config.toml
arch = "vit"
dataset = "seven-segment displays showing three digits"
train_examples = 97500
norm = "layernorm"
mlp_ratio = 4
fused_qkv = false
qk_norm = false
conv_stem = true
layers = 8
width = 384
shampoo_beta = 0.99
max_precond_dim = 1024
max_grad_norm = 1.0
gradient_centralization = true
max_steps = 18400
Rows from block 2 of a small CTC image transcriber, named by matrix and row number. Rows with one number belong to one neuron. Each number is 500 + 50 x the weight over its row's rms, rounded and kept within 0 to 999. All counts start at 0. Numbers have three digits each.
After each neuron's rows are labels from the 100 images, of 14976, where the neuron reaches its highest value: "lies over" is the class under the peak. Only what is clearly more common there than usual is listed. The data: seven-segment displays showing three digits.
# fc1: MLP up (model.blocks.2.mlp.fc1.weight, 1536x384), inputs 231-307
# fc2: MLP down (model.blocks.2.mlp.fc2.weight, 384x1536, transposed), outputs 231-307

fc1.168:553423472502482443447538610569441451405490559477462552431434529525498502464460546491541483435520490470519515505496458505605536523457563512517565527468504454376534434492450527497461599461441536470518556489466562485524485490511521399
fc2.168:498464468529589535537476449468546528507573586574507446401525539558598524450540520546409517448539483488437590410551446593488568540541548501497443518439478536488467482470435534466495412491436568436583510431543507583475560433530395475
lies over: surround

fc1.235:475391471525504512394501502475520471426532546489518528504554557602531533474477559584497506443557508568508504466481572467502454493474574524443557557475414477430535481437488576449425511493457527486547573486461507493505390519479425381
fc2.235:498507479532571519530509505463535522484552582610449495466509475559506627469505457528478509460616406617455515496606505561501527509542554496561404533364493521522510513483464418486436421552431593522531528405506525529471577393502472488
lies over: surround

fc1.142:406509562482492463450495518528410457454536608430499485512542550534465521559535455567525414511546508568470574657527478442526430502461494483434473629447562460534549480468498463537524518492567478455427393498578535433497484569508478490
fc2.142:523482492450449428455427442562449547508484478549543534478506432564507391534543545558583481482475504517498513463471427440558612499449424590501550441621529558593483508582546527523503509426502544603543562538520433586508427469511511529
lies over: screen

fc1.68:506567541475537487483445486478457548474504461507442473545478470476471503464562503450476467467475604434447436524511492540587503518496482617459461567534523410498526481611472526530509442593572590524493539608440539446489596499433467554
fc2.68:531500489582527522517488601510516591429555533513438457566494525510524599563548535510484418535476540532454450520514602504565544451510511486461571572448421523505539556572435530413591536502431527468531486456426521508441604447416481449
lies over: surround

fc1.655:588435571520447541438471500456415439526498577517480443540389443452436380490534475527618533448488597456556475473539467544515496528476514591507542529470465475446478453614514493566566456467535444509469506549486558595437467534496414516
fc2.655:448465559480496557563488454465467470411527487449519447545465528538508518492580579497487545407467433557529481527513468392561492539518431529590465424542536505512538449458445479480465479494533387573473519537470403572510494556480520469
lies over: screen

fc1.220:517476514504515436491513495570547484413496490507412489490457431543506516499424536512467456462462496570536445515523503524507510500518524492556517486430563527433538589510467467568474459395501578506540447429514446453454517431485418451
fc2.220:591467515458436457500537383483436542487502453557584490527464489596442426397552529574479498515424532544479464421519544452545536478410450531508554514486421444531468461538409553469438539494459448577409546598560449604486433514513554550
lies over: surround

fc1.108:473575496592574501446498524539452582450460520445546451535514581507502485482501384393493462436414584495463556545512531443531528497488556537523543495536541473492524403556399513539567474482547516559511454536580477385556479556538478515
fc2.108:511603511480490548453491505586435408511468508493425523545440545544476530394465585532481557528460503545583566544431484558478594567491526595493504489525590477451466500494487538557520503541535512540558444544494534495467378507437522446
lies over: screen

fc1.642:569496534526377578571482501560507569471435492497480450477510474440527552507437475455527533565558508631492594445469495535444533591525584460468409509549607484560495451581435425539501512392581503545524436506465545476418541448598536475
fc2.642:516506472410567501528540444419578508436475489455579540511599431434510439454486400588555442447489553490453432534411471447564476623361498514498519504555457509538489506508506568537400526468559435532440531566500471547500590493466435480
lies over: screen

fc1.458:559545603472544547399452498457477449497426509495447484580542450499511526464512499448552528490516596422394416582531527505527567474494464524475476520615556470507434561578501448512564484534506526485487503577546479443497639542411530569
fc2.458:479572530502478548584475514539560528535513532532440519522590538469532541485473569505514426474505567468455430420515483534523539495543560507482451535575530510474499524543456462456611506544477493550465511504418492533455577449436481505
lies over: surround

fc1.689:532393544481447512419507451494549512480581519440495549446583545402532482537492538508518456471439522545532544502424454416529542551575520503447510606559487550527476471480571535416435468505489497427483492352538491473509423401537414389
fc2.689:461382515508503429534490395466553556466482522504487460513524464614417485393527469481473439398524419469464535483552539514584537435432498462533463563438444474449511515445388502535420469484463553510463475481450506612509532463467461468
lies over: surround